A small contrastive image-text model, trained from scratch.
Model: 2.47M parameters, encoder arch convnext, encoder norm layernorm, encoder activation gelu, encoder patch size [2, 2], encoder depths [2, 5, 5], encoder widths [48, 96, 192], text encoder width 128, text encoder layers 10, text encoder norm rmsnorm, text encoder activation star_relu.
Data: trained on simulated stained blood smears, 195000 training examples, 16.8 epochs.
Rows from block 7 of the image encoder of a small contrastive image-text model, named by matrix and row number. Rows with one number belong to one neuron. Each number is 500 + 25 x the weight over its row's rms, rounded and kept within 0 to 999. All counts start at 0. Numbers have three digits each.
After each neuron's rows are labels from the 100 images, of 14848, where the neuron reaches its highest value: "responds to" is what is common among them; "colour at peak" is the nearest of a few named colours to the mean colour under the peak. Only what is clearly more common there than usual is listed. The data: simulated stained blood smears.
# fc1: MLP up (encoder.blocks.7.mlp.fc1.weight, 384x192), inputs 64-127
# fc2: MLP down (encoder.blocks.7.mlp.fc2.weight, 192x384, transposed), outputs 64-127

fc1.111:471520497526473505521456468474522535480462520510492492492535484483488475479470479529525476486484472495487517503531499489494502507516560521501480513452526517522483484483494506504498519479464476
fc2.111:535505468484519503439438497488487494533541488499500455495499496476483528459478528509533475497489490507502490491499524494508509550497526482494476487480532497515432516552486510452523519503507487
responds to: small spheres; dark grains
colour at peak: purple; grey

fc1.317:429506427513505482412452518491501478483481509519498479471528474479492518492514474530493492490505488481478494530532456524483485504501508497519475508510521514504512483507487515512499463492482528
fc2.317:447487529455476474584484495511503474532422517486501496479514496512559505498462508473531468477530458572520477488512491539523440514513497506542523473503505489494514483499479542512528482492482454
responds to: discs; two lobes with orange grains
colour at peak: grey; purple

fc1.3:491516500519488477479484526506532486483488503492453468488524503449512496552489477516524488510498484494548476533507499463489494486484527497478545531460502513525510474489488463504499481491488504
fc2.3:527482507481488485504547514526499525524517568502506486519501516524527510516506486493556493522501502527461524453487477518465459503489506512551498474500509454544520468462503474491503529479448481
responds to: two lobes with orange grains; discs; crescents
colour at peak: grey

fc1.101:502502493517453510454500510502513506511489489556492475489528494492485493530493517504542515502486473432530513523483489506473508491513510530537503542502531495539506505472479489529486482466461496
fc2.101:512482520527520533543474508532500522494521509517509522476491515503493473503505536482487505484493517504522507502520489492487499467504506545515489547506473525481517489512532496459482466498505475
responds to: discs; kidney-shaped nucleus
colour at peak: grey; purple

fc1.171:521516508509495470558463493493510488478449479500445478519519472464489498519456523518475476482487476478535486496524561447578492509492490496437546526473482512502471458472486504499504479494482522
fc2.171:490481473474493496496509524480470509539527477494491521457522498514514493502525513452485488509499480494444479484500450488421467504474484533482505482491466445469519522461544500498544460459501483
responds to: small spheres; band-shaped nucleus; lobed nucleus
colour at peak: grey

fc1.95:474493511493518515486531495441525485495443458518492497552513510483520497498490436517481506511491490464487489494507521496452498488490551507517481515388514515466531534504481493508524476477497524
fc2.95:452502525519488538546470505521530481488466493508522511501481517518485487455512561483519500482511544510530482523537482506487482494516517543525475532527478544525498489481529503445498487518495501
responds to: lobed nucleus; crescents
colour at peak: white

fc1.296:433518516524498496594520510470522505474471505523528510504556491461503504490512517506491485475525492477565491476467503498517498465499499505506569506468463504520508507520468519509515479475472494
fc2.296:572505484479504507432521510520464511518525525488513498505519564476492514512507499504508506506498476486447506446463478471461497528535516479470469485485488484520513512501521477473525535460485511
responds to: small spheres; dark grains; crescents
colour at peak: grey

fc1.125:481487466510499499505519489498501495484473522562513506485538489468493481477482497512496491533505500479492500499555486435525490491511489520505526497469499484554464539538500508524486514480474505
fc2.125:501492495518499537499477506509518540486481515497507500534475521486494497465522541484524532488484527510473478502541484437448509493497519517525475529514507537495519455500527479450505507520475459
responds to: teardrops; dark grains; kidney-shaped nucleus
colour at peak: grey

fc1.181:507490474497455513513438512526509498486534481507487504515512497498485474510481484520520512476473497485543538488520541502526507518532523506543509516429493491504479485460474495491491502485437514
fc2.181:467500493470499500479452481502513480534505438500502502465535479486495516475498545503519480483523450504528468479454511518457474550478505484558484493485505489509514490479478520447517479451489480
responds to: round nucleus; crescents
colour at peak: grey

fc1.193:516501459508494502479492558532506467480562431509532515514517522519532504503501474514448510503505541486471512539485525520541527457518487516556527524507513514515563503518498510520484489479492540
fc2.193:458467567478513515542462495517491522534503492510497507473531528478516492509509525477522505530519506531531464506493485526474457508510468473540466494476485511488577512466501526497518468505513456
responds to: crowded; ovals; discs; large cell: round nucleus
colour at peak: grey

fc1.124:507515544515486479513489504497533475495497517545495470524531505466483485494494522504511509550467493442470511490515490473484507477510499510516496520456562494522551518486477494518514505469448514
fc2.124:472472519520513535534464508527491539514492534504511506482456554517496496466507568486472510495494499478473474494516480513511477492501503561565514530483501533512482451505533524469501489524532480
responds to: kidney-shaped nucleus; crescents
colour at peak: grey

fc1.309:506537515495498500490503491477510497439475502492532514538538485468476499496454466538465463496519488474480493495472483481478469517492544495510481519464486492526526518470469517499486527465468506
fc2.309:543488515469511480462533477495482524535510483448514476552535507470535513503499503494515497542528490477458515481443494475532491541512503482481502473487505467552465498516451508497523502507514488
responds to: band-shaped nucleus; teardrops
colour at peak: grey

fc1.187:429522497516485496496539519445534475483491486518498502540512500464517487490494461525488515531497504456480489494497481493497498483491551506511497502455496529496521520501481493520569493490449498
fc2.187:515491522527513525515497501514525540488515505499490489514472572505487487485511542504495535507486553474508484517513504460483499492511500525538488533517491534507491468522501484445491539534521493
responds to: dark grains; ovals
colour at peak: grey; purple

fc1.330:519537502559447511518481503516520505468473448524508505558563480491525481479464512532478484457534502485491465507466502468526517493470505502495491499490499491498499503545459523500517470499496521
fc2.330:577515501491505492441513478466511513488541495488498465545466488490512496494492502543507554519483538487496525492473521442455486519510520486518481485535527509486476455517496481456478524512492515
responds to: small spheres; band-shaped nucleus; dark grains
colour at peak: grey; purple

fc1.269:477489476494513501498483486526523483463522495515511488495543488532492499507501482530525475488476511485506491523493515515530513530493560505509461504429502515518511497567459504487498506491496539
fc2.269:514500517440508489517482480476485501530480467487505481501530491471517522475492518503523486493519460537498490471433486498471471556502513483541476461475521472515482532491479513483525501450489508
responds to: band-shaped nucleus; round nucleus
colour at peak: grey

fc1.342:496512475514499513545471485491515511471494480501510499485559477482516484466476468540514475508495492507490475492501511490529504518480550496491475486431517497506498506556484502496526507480476498
fc2.342:551495480484506502450452469479496491531496470486508479482526489469487516453482516517529503501506501513517496502459522449476510555494511485527471495485501506519480508502480508457534510487496489
responds to: dark grains; round nucleus; teardrops
colour at peak: purple; grey

fc1.252:540504489485507491478473489512494503460455509502501513499524508469483519493457466515458468492511499495470501513473489451513448511507507506501472515501476499505525507404507537504469530466503528
fc2.252:489502484487488492482523504505488502515469482457501504499499469524513499497503491497490494505509506492465495479482494469508488501489495513439529506473502462523506482471474513524488483528491495
responds to: teardrops; lobed nucleus; round nucleus
colour at peak: grey

fc1.352:485485536508499500552486473446503487495446537504521506481524502501476461537472550511558516470498452491503495490466483468432465496495521517464504506471471504523489487498484494528505485495517500
fc2.352:458509540492497517501492476497525539505506500499486492499527490470502507488525498480515507491553464537559475539514533517510468497506457456531476508475504531498544525521464519509504451530527501
responds to: spiky cells; crowded
colour at peak: grey

fc1.169:476525480547476507538509542451518505493447492513470506513496487458512471500494481513511488505465478477497477517468512479529494473468518507499559504439531492487512491479476517498514481511468525
fc2.169:520524494525480507491544511492488435418566610480500492486485473494513494518481487523540481549473496566493509502492490510487491495499486487531496465497519417481521495498508483482515520494473505
responds to: crescents; dark grains
colour at peak: purple; grey

fc1.381:517493461495514484449464472503503493480447494486535516552519516491488495507472471508456492493486487505556475499520512426535454528505550501478499522464466536496472510456487531486508511481510519
fc2.381:483505512481480477516545521487496489494491482456499514519492505534503486514531491511463514527504523483464493474474486504507490496513484504496509482480507484517490477450484507523482488529491501
responds to: lobed nucleus; teardrops
colour at peak: grey

fc1.204:536541568561441492591483493494482532493504535561481496548527478488481497522491542509528478438492440446516503489509494509472491491538486495498518499512482495555509446489480489528499485509489500
fc2.204:480521519469510505467581490488442568530598549498500481490543481497505477525520511470530542521499511491483474499511519562533464492493509491489503489510514503482512443522529518499485486533522475
responds to: small spheres; kidney-shaped nucleus
colour at peak: grey; purple

fc1.152:435496484505478492579486487499517513507452520536482498501514487475463507497485514500529497494488448485507525498512512459556475496542512511470498547474467494499495454488489479514517507467474486
fc2.152:535519516500489535467513482503521521502548516500519486515494525488480479496522540487530508489499544519505509541527516462480469480531502474512416524519459555481535515500538477498508487554501543
responds to: small spheres; dark grains
colour at peak: grey

fc1.244:488509406488499488399506495486524495510405501527467505509503498490502479476504498507522492447512511491513503522519487516533530474485489520485499504475554503502442501457500510507477487503500475
fc2.244:520462493511528523451492493520490551530532545520503522509523510476515490496485530472513447528500504459517483505520502505504485479485486509477500491481468470467491484517490541510494472533525451
responds to: spiky cells; discs
colour at peak: grey

fc1.225:487503501497490502431470474498488535483471496491549441494520504500460503473473504509509481525470470515548495520583469445532477511517489497517529510478567523507462526530499533501497520482491489
fc2.225:503513511501502499557464501491511522496424498455473483515493469501500499500530455523488494524495513442456517514521508465476493529494504513555520501493530554526495489501476481489515500455486509
responds to: ovals; round nucleus
colour at peak: grey

fc1.116:529518551515493510445511522494517494472499478531515455502524506469497488490493498522533499569502488463526500506533475500476514491506502515559525509448556490511498543495476480489513500470475508
fc2.116:467472545488500532578477504522526529514462510523499511482487534501485508489525535477534519494485497480477470507532504534512490490482502521554503552518503503503493458532508525481515506517494473
responds to: kidney-shaped nucleus; discs
colour at peak: grey

fc1.147:500512483530491481448485502542495508486481510545518495455552484474482485492464501504496474461478491473528498518512495443528473476515484510512545502509475501535492470488487524517475484482489512
fc2.147:504538503522468538515477501519502474491501469479515492472478525487472493495507546506509494497514492467499483496515445467444498540502541501477466508504474530498519472483531453439516494496508509
responds to: ovals; kidney-shaped nucleus; round nucleus
colour at peak: grey

fc1.216:509503475510503516527481461485510505472508481512490493490548494492520490465462456534506477497464503491497502504510509473481504516516542510531447504447515507495527510489519528496505512483473503
fc2.216:540496492477494493485478462491497493523454477486513491512510508481528522471490508497518472484506472525494505487460504471494477563500515496523485473478503500523494502512472519483535476487478510
responds to: round nucleus; ovals; teardrops
colour at peak: purple; grey

fc1.53:426518498518509497521537521467531480484489483529483494533524500475521500486485466525503523520483485466459506490516477460472495476518529519512489511461509512479516520497482484518558482483456497
fc2.53:500490527524517547512478498520535542490510504503508499521475563503487492470512562467499524486499542489510482514516503472493485490513537540554494542515496533509501482526504495433505513535513487
responds to: dark grains; ovals
colour at peak: grey; purple

fc1.327:546547564538462472597500482484484513482531495528470507509510489487486500528470520500514469500488461478486494522502497460491466482521462500474521511540478534503518451454495514527517508497496504
fc2.327:515480502485535504438583485501453578570581524513509479503532502490510485527495507481555522500489514514472491471465493557502469509498528492527502477518508501484505469481535495469522488511492471
responds to: small spheres; round nucleus
colour at peak: grey

fc1.344:493504478501507486487450488461502494472487524528511481464562477486488482478452434539514476493473505496491507492501511493535490509511508515501483526506483490538505491531486511509487515478470486
fc2.344:492497459474494514527438487506507517522445477491516506468524496460487512465493533504522471479511498483501497504511485462462491556507537501476455495497496547507491518515502485437525493464496489
responds to: teardrops; round nucleus; dark grains
colour at peak: purple; grey

fc1.128:505518462532474459406460524513512495488533528539501447441539459509479483528501489521534499453486460486526478516497446536524490533517500507516482492504458508534471462482483492521477465502527507
fc2.128:473519567488467478570471500510502493506473507469484481462476524501512510476478510498562496512539499496522483480512499508478474529496492497553486489483519496518511471492498505483507506474468510
responds to: discs; kidney-shaped nucleus
colour at peak: grey

fc1.77:497486479480480493478434482527487493487444533558491504463559477504476481471479476524507480477470507480491497512498518457543506488530485513505501502476508493532472503529458499514477509470449490
fc2.77:481494492499491515500476493523517471515482474506507512455526497472485501464494553485536481486508493505508474506506469459437488533491540490507468499494486512495539484468501482434523492486491476
responds to: teardrops; kidney-shaped nucleus; ovals
colour at peak: grey; purple

fc1.136:516532507509495514521495494465516506457510537512480490521542493469474474479472453533478465497492477470478482488489498484430506512484551492527456500441534499533523512467452515484474518482454499
fc2.136:552477482481512496458474465488487513542502484471514471521529491473523525483483519498530469514511479497474500474456497502514498561496500492499491461488515479536449514543484522480518505480498488
responds to: spiky cells; round nucleus
colour at peak: purple; grey

fc1.367:508529458494528491487478487532516472470435469471480524522526483472500499516462485526458472498508519489501481502498536455543469527501523497472494507453451492522516511470483524488483508478494541
fc2.367:499503517484489492507544488481497496513503480426518489501507537509500489497512497521461528533539513497474522479445475486512487519520493498488490500488482475536499474448489500514495512513509496
responds to: band-shaped nucleus; lobed nucleus; teardrops
colour at peak: grey

fc1.237:527466475470485486520477546497526508494537459521500501518540494481534489483505522518483497454482533451523472520556521501508520470493520516527504518471524517520514497464487552497501445467441522
fc2.237:488499482475512492484467480494445503530508479484502495466520515489505536497484510496469486508521464493441497457471481559492487565476502477504506455480509477528455485477503523486517505432515479
responds to: crescents; round nucleus; crowded
colour at peak: purple; grey

fc1.165:517514494498512495499502529510514485484514459473488500476498485516532499500504437510474489525493511504543466521504530474464528498478561501545542493452519494496533531531480517468541489497493537
fc2.165:476493501487536566495495500486550514495508464416518511489488521485454482490466511520436526536526520505515512499547512471503488493530488511516449525477457522544507513471505501491457518527526523
responds to: band-shaped nucleus; crescents; discs
colour at peak: grey

fc1.160:494510475521503494509481513490508471494537505548494498445539514484482502517482539503535507495500494463474517503480474493489537452544478514541536536482504457549561484479500486514499478481459511
fc2.160:495529552510484513539505500525492513480523538497526501499472502504501481526510555491508524535492518484485496487534461510515490499500514541499496526521499523502492442494528510459498497516547535
responds to: kidney-shaped nucleus; discs
colour at peak: grey; purple

fc1.332:485498534498514506491540502450517486494435467512482512559516501493512497501505456518481503535488491463492487493494534513456499474481561503532494504395535511473544532490480489504523481460503515
fc2.332:427504546499489535558494515536505497494489517501499520495484524520492475465514556484492502488520540484525475518520478521498479497512504573519495536527481520511493485487492511458505489514503487
responds to: lobed nucleus; discs
colour at peak: grey

fc1.319:483505444497512486417485522507511483490484463469474504479508497498521499498498466515466495528491509502535496524506512474463520498478538517548502501457536496512501525491488525459519502500482522
fc2.319:477487507497530553519500508478565513506469481439502484501484524488443485500479494515450524538540520502510516504542511476514497496533468500522478521473484507555493503500503499512456521532521516
responds to: discs; band-shaped nucleus; round nucleus
colour at peak: grey; purple

fc1.80:489494473509492506403493535482556494500494430488494469484523493493520509477511489513493510517482493489478493543537494476460518476501519494510518506446553516501466543559494495499512472487473504
fc2.80:480483524496486505491484504491514420524459475460515505507497506498510498485458491488491461507525499584512526488502518509528484507531496493524470487505472547505517522507502480495511502492497464
responds to: discs; dark grains; round nucleus
colour at peak: grey; purple

fc1.261:516509499539437486536452496568505510495493513536464489478559470496478465513487520513507466459494480483520479521493516479570469508503500519486500499485463533523447444495471507511462475493535535
fc2.261:518540464516468524456496490501502488512519477491499503457474520497448482468494517530493515487525499490537507547485505432419489492506511476475460508479475503490530509466506486474518500500461525
responds to: two lobes with orange grains; crescents
colour at peak: grey

fc1.91:421509502516504498518533515499528483492524502525483504520527508472503499484488490515510523521482482473450497480516474465469490474514511523499482519465500503495511508489485494519550490489455497
fc2.91:503482516521515544505479498517518543485506521487512501532469557501492486471506568474492539497505538503500487504516501470496490486517520546535508540500502543516497478530506495438497519540515496
responds to: dark grains
colour at peak: grey; purple

fc1.273:512502483521509479469488497506508490521520535521494471402540494471502466500494512470515478537483510491477492494479477491475493473501492511557501484481475488581532494493503497504496513506474481
fc2.273:486520496522482524544458492519508534479476513506510488494492506466470519465505565490542512510486488506508478493542482487472495529497520533503460502522511544514495469521521473434499499470497507
responds to: target cells; dark grains; kidney-shaped nucleus
colour at peak: grey

fc1.358:497502542513462508500498512512527534500498494548501480506519490489476494537489498508554501499482465416552508523478489486492503506525507535511501538493510503523489510462457491505506483457493510
fc2.358:512494497530515549512496516531517517468540521524493522496465512515481478520527498496486518485478511496523491525515494495474491458499498542515485545503477513476506477483522490475484479522523490
responds to: crescents; two lobes with orange grains; kidney-shaped nucleus
colour at peak: grey

fc1.234:499505463506504504526475498512539508481469466513467504483492508483504498529469448531535511475490467465498512521472505518495507512519537512515427522487493512491532470486484471510475483482532472
fc2.234:499514470515460501521514492502515496487478500500525498485521550485491483475497540509518462471496459528478492455488454472550523532502529521500472490520475499514513483483539483468518534469462521
responds to: round nucleus; dark grains
colour at peak: white

fc1.231:473516491546493502504487521513530503491490484521483530508523479471499473510487464522515502450511473469491516512476487507556502472510522498520473516467475504506510482527482464510523484484473480
fc2.231:544493501512509516468487482501541510484512475470523471518470537484503501500501532518512528504499562477510513503501531446467496510497518491538471509520506536511495461501509493431495531514496492
responds to: dark grains; teardrops
colour at peak: purple; grey

fc1.120:475508512531475522454499502469546501473447518502473498498505492473518455496497492519542482474475487472531469515523489489495505483506501520474497485463543507490506523487477476492510476504487490
fc2.120:523524511516471494529534477519488457392527551417493494496479462513524495499489478520513480550485504546505511500484514514544485473515502464575506478463515421492534534505492495508505525532480496
responds to: two lobes with orange grains; crescents
colour at peak: grey

fc1.250:464512526530455480594494513436544512504489501518476541484506506454525468490511508505504489473473504477476480502505510509495504472495529512490475502443525502500504512505480463497478460504491498
fc2.250:526510512526479468501541488517480442432550601462507498511490507510499507512468467507502503511515510524505498479497520519549495481515492473556499441464529476493522526497510498506492524491471505
responds to: dark grains; crescents
colour at peak: purple; grey

fc1.370:529527532532512491460500512436504497469472498509541519511559510491502488491481472505467454501502499512509470526496516510502461463481480502485507495479505510489494495528485506488570495503492476
fc2.370:536508489459497470490525478464474496534525435475512476503524483506538520487493514491468507514509499513474490450448521503498476545511494486474493475467519478512487513518472520510516488491471500
responds to: band-shaped nucleus; teardrops; round nucleus
colour at peak: grey

fc1.12:512530508518503482501505520488520482454488515505540520543540487492513496512455504518461453492509499494508465518467513485498466488476494492469495520484470544483514483500507514484558511482505513
fc2.12:501492511459505474475544491479459507530551454473505486503528472502540513507492522487480488511512501493467491461445484522518476537494500485464513452480506449528499511500472521510518481501496484
responds to: band-shaped nucleus; small spheres; teardrops
colour at peak: grey

fc1.104:500509543518466515533506494495514520497487494556499486494528487508477491533498503504539504480474452406527504520491484483505495505516502531517519528481509505549497503451468486516510502457492520
fc2.104:523500507521503525523526519521492510447543532527489512506472511522491476545543466511498542506485506505530474511512504495480486447513488509521490540517477491473515489482499480483494501517504491
responds to: crescents; kidney-shaped nucleus; dark grains
colour at peak: grey

fc1.32:544529471498491497457490493489485519455430522503474497504508487470473518506457433531481470511522486489477521502450488449466511506515499507505531535521521452493522511426473523485447522473499501
fc2.32:493483524473512478507515492505488524515471510478496469525510476515532517509501496482507489509499475527458489468449514482509500515470494485529537482471537460509535501472441516515499478509493477
responds to: teardrops; round nucleus; band-shaped nucleus
colour at peak: grey

fc1.162:475488502494504486499501509491508473493517519566505478477536513469476483501500504505539498500490501471482505481531477487497501474514485509514526521466516467538549519486480482515484494461459520
fc2.162:508525525523490536533492496536483538484502508490518505456478525512486483494495564493505520502507517471481487489517480486494516495471530555500491527494491516513487455501544503467491516523518522
responds to: kidney-shaped nucleus; discs
colour at peak: grey

fc1.298:473515513515476498536505507489519498503490477543502507531538497468489482508494498506531508476495465432519505494535498497523508486536521526522502544447505487541494489485480493512516483455462510
fc2.298:517483481539512548483470507522523501499523516498500500526464526504464479469496544505452513492519553488517505527525504467471509465513501529526483547507483538502493480500511487472477521532490496
responds to: crescents; dark grains
colour at peak: grey

fc1.302:453506490519453500528455499558488537509478507569501495489541485488484503500499545508465475438478491442531484532512502466530485459526476499490531528527514509521518456536486512522514453479488512
fc2.302:521585480496441497479575491504449450480559545519505491476477497490513491509509498532523538497487483541489472495452519531489451512500501487474483487548488448469528478475510488485526497481511596
responds to: crescents; kidney-shaped nucleus; round nucleus
colour at peak: grey; purple

fc1.183:501513476515499454488518500474498494492525506521478481441543505494487495535477455502496504505473459482564513515520492489507504504520495506526515504539469513514502437430492509518510495494491493
fc2.183:456509495513476512528472487517504472523498482507512512467514502483496495470490555474510486488521462537503467461476470522455488535502527493507484495496481505505534522471516483449530470436477516
responds to: round nucleus; crescents
colour at peak: grey

fc1.158:477514501528481500489477522445513506494498459475535487454517506481490464479471503514495506513498489521493490487512483528411480471486528497502469487497515506519535506526484521509531493503476498
fc2.158:504475467504498511484506494521547536535507571510486465536511456509477514507479507485501485487466488527534494498540524516532519482504502483495514522491533528521475500536459497517455506534511490
responds to: spiky cells; target cells; round nucleus
colour at peak: grey; purple

fc1.74:508506477494522490521466479449501508469453516522539495469552463512500480466470452525511479509483495492505494490516528485542499496508516505467496492499488497532516508579491513502507524487462488
fc2.74:504481469472505530503439491505491507554473494496506497497549501455482500465470533484519479507506501491485486492507491464466501563506511497490471503498493513505500526531495497442515485474521478
responds to: teardrops; round nucleus; dark grains
colour at peak: purple; grey

fc1.11:515514528487520524527500481481500514446521496505520499518533497486494487472437477542487462490491507489485476489480489497466499529481544490516456523465500501517556513499490527497503522488473487
fc2.11:570475496467512488443508471483474524544506485469511475529537476472533526490484509497517490504502513493483508472463489479523492558500515494494495458494515474534471498523471523487524485501496477
responds to: spiky cells; band-shaped nucleus
colour at peak: grey

fc1.363:510520516516493498466525513512510489496492506566472465497529516476496492505497528506539504541471491431484520509497486477502517489523497515539514525484549481517525507494481484525513496470464510
fc2.363:499484539523516541536482510525489533504517510517514518475478533501494478480508543477506517506494516491506489504524458498481489492496520556548497532508488525501520464487535505448492473512510489
responds to: kidney-shaped nucleus; crescents; discs
colour at peak: purple; grey